Rows from block 3, named by matrix and row number. Each number is 200 + 30 x the weight over its row's rms, rounded and kept within 0 to 999. All counts start at 0. After the name is the row's rms in percent of the matrix's.
# fc1: squeeze-excite reduce (model.blocks.3.se.fc1.weight, 32x512), inputs 473-511
fc1.0,128,147,195,203,207,216,192,166,193,211,196,209,202,158,171,147,219,270,211,198,180,178,177,212,162,189,196,176,223,173,185,176,239,202,227,219,197,135,208,247
fc1.1,128,171,171,182,198,184,172,179,153,154,191,201,173,188,161,219,173,195,209,210,237,174,166,196,211,185,162,262,203,206,174,164,224,166,209,172,208,197,170,184
fc1.2,152,147,189,234,177,214,182,159,186,151,197,222,183,133,217,228,207,224,191,184,203,180,169,179,250,179,172,153,205,218,173,217,135,169,249,230,172,232,198,227
fc1.3,024,237,180,238,139,169,161,245,159,196,180,185,176,201,181,213,215,210,212,181,264,153,196,235,182,174,213,166,226,218,164,233,175,216,176,173,208,218,200,201
fc1.4,136,173,167,239,173,161,210,188,174,193,195,199,158,153,165,175,218,217,198,214,228,173,227,187,143,182,192,160,195,189,192,202,189,223,166,162,197,198,189,234
fc1.5,171,218,205,203,158,199,234,200,201,181,201,217,216,186,192,203,224,188,203,221,217,191,183,225,221,200,181,255,184,219,183,188,267,210,204,280,171,195,205,176
fc1.6,046,166,209,229,218,174,245,200,141,208,216,189,193,229,177,226,193,203,159,185,187,176,179,255,195,221,261,150,195,189,199,246,221,184,168,149,208,181,199,245
fc1.7,172,165,178,190,150,169,234,193,174,153,173,174,184,189,178,219,199,193,225,174,165,222,214,199,199,155,179,225,207,219,178,234,244,187,255,231,179,173,192,216
fc1.8,032,238,167,224,265,201,168,266,189,176,149,239,214,246,201,234,227,211,167,195,190,153,163,205,184,196,180,178,160,203,166,202,171,225,203,204,163,140,174,173
fc1.9,153,247,195,186,229,165,248,194,200,156,207,191,229,191,221,205,189,158,233,159,206,210,173,198,217,177,172,243,206,237,202,187,311,213,161,195,195,227,184,157
fc1.10,196,224,217,202,150,292,221,220,201,216,224,254,182,214,206,188,225,176,218,242,238,196,222,217,168,245,186,162,206,155,193,162,189,210,197,214,221,180,213,239
fc1.11,038,177,163,159,284,167,206,225,209,236,191,175,206,211,174,234,229,201,203,222,204,179,232,231,215,191,225,161,187,243,225,212,210,181,208,204,192,194,179,238
fc1.12,030,245,166,189,171,209,240,220,197,164,155,169,190,123,232,220,209,235,170,219,245,225,192,175,202,166,250,189,211,227,190,172,181,192,175,180,208,202,146,193
fc1.13,181,157,189,215,212,201,209,183,225,177,169,186,197,183,214,246,200,214,189,195,229,179,205,188,205,192,156,144,162,185,178,213,175,197,237,177,184,229,209,231
fc1.14,107,153,179,161,221,149,162,206,171,152,152,168,176,174,175,216,187,193,159,177,141,242,190,180,220,206,190,208,173,236,259,199,212,176,203,209,169,216,209,178
fc1.15,040,185,186,181,181,188,200,233,205,235,215,160,158,237,197,175,220,177,188,199,185,204,122,222,147,195,197,168,206,176,212,191,157,204,197,234,193,185,213,198
fc1.16,021,170,195,206,212,181,146,225,225,216,201,156,214,204,213,198,202,218,203,187,193,206,190,179,150,156,201,152,162,196,139,187,212,189,220,214,212,180,211,188
fc1.17,074,189,214,196,177,243,250,216,234,247,211,229,218,169,183,208,226,154,194,202,201,218,185,184,227,220,185,187,237,229,203,191,176,241,206,254,148,195,184,168
fc1.18,035,157,214,173,226,234,150,203,234,201,207,195,200,218,194,242,187,211,167,225,170,171,154,162,182,205,188,215,183,205,226,202,155,152,205,185,171,218,203,196
fc1.19,023,231,179,230,227,178,190,197,221,171,200,196,243,202,182,198,232,149,236,191,203,164,214,183,197,222,185,270,246,211,162,288,166,178,167,168,194,177,209,177
fc1.20,062,206,208,209,167,168,221,176,190,163,203,198,197,253,228,154,132,192,192,174,260,199,173,211,176,234,166,236,201,232,148,179,380,201,170,246,156,138,183,231
fc1.21,121,173,183,204,217,218,227,190,182,157,203,173,186,192,143,205,194,241,204,184,145,218,203,225,216,203,188,192,172,246,181,169,321,237,187,166,186,195,203,209
fc1.22,050,195,207,204,133,247,165,229,214,214,232,236,176,151,211,188,219,251,203,189,181,227,155,195,198,233,209,281,198,158,207,251,185,196,209,183,187,124,163,64
fc1.23,021,190,165,171,217,223,214,189,244,285,197,235,191,161,202,214,202,166,246,212,189,213,214,166,216,197,131,199,171,197,192,229,169,192,155,171,162,201,193,200
fc1.24,057,157,198,185,184,202,212,223,207,213,197,185,180,234,234,180,173,194,170,197,135,205,173,176,233,218,265,176,194,150,191,242,211,238,203,240,203,167,211,173
fc1.25,034,190,181,212,172,251,272,205,201,153,217,185,200,217,202,201,209,205,198,259,208,191,204,173,219,168,186,203,209,196,250,147,221,203,173,215,209,191,215,230
fc1.26,071,202,188,227,199,199,158,192,201,193,235,203,181,157,183,224,186,231,149,217,181,187,199,223,257,200,170,199,219,173,178,175,174,188,166,245,140,193,166,208
fc1.27,029,149,186,171,177,215,198,204,180,261,182,208,180,256,172,181,199,186,164,154,183,154,242,223,230,177,151,233,147,235,186,207,207,179,175,173,179,226,165,197
fc1.28,025,224,230,241,148,236,218,195,217,209,173,191,197,265,128,162,201,167,222,253,177,216,191,187,169,224,205,168,184,227,178,240,184,197,201,155,171,213,180,170
fc1.29,031,191,212,204,155,187,181,158,218,160,235,171,170,159,186,156,201,182,227,198,165,144,175,188,223,206,246,213,192,233,190,227,204,169,251,198,151,146,190,157
fc1.30,178,199,220,197,174,195,204,218,198,221,203,185,194,202,174,203,242,212,197,196,212,216,171,225,211,219,217,152,176,226,184,191,264,176,205,187,261,177,211,198
fc1.31,022,199,214,164,198,194,211,244,225,146,236,208,147,221,223,223,214,181,221,167,228,186,207,209,213,128,187,196,244,195,167,201,254,155,191,176,199,159,144,188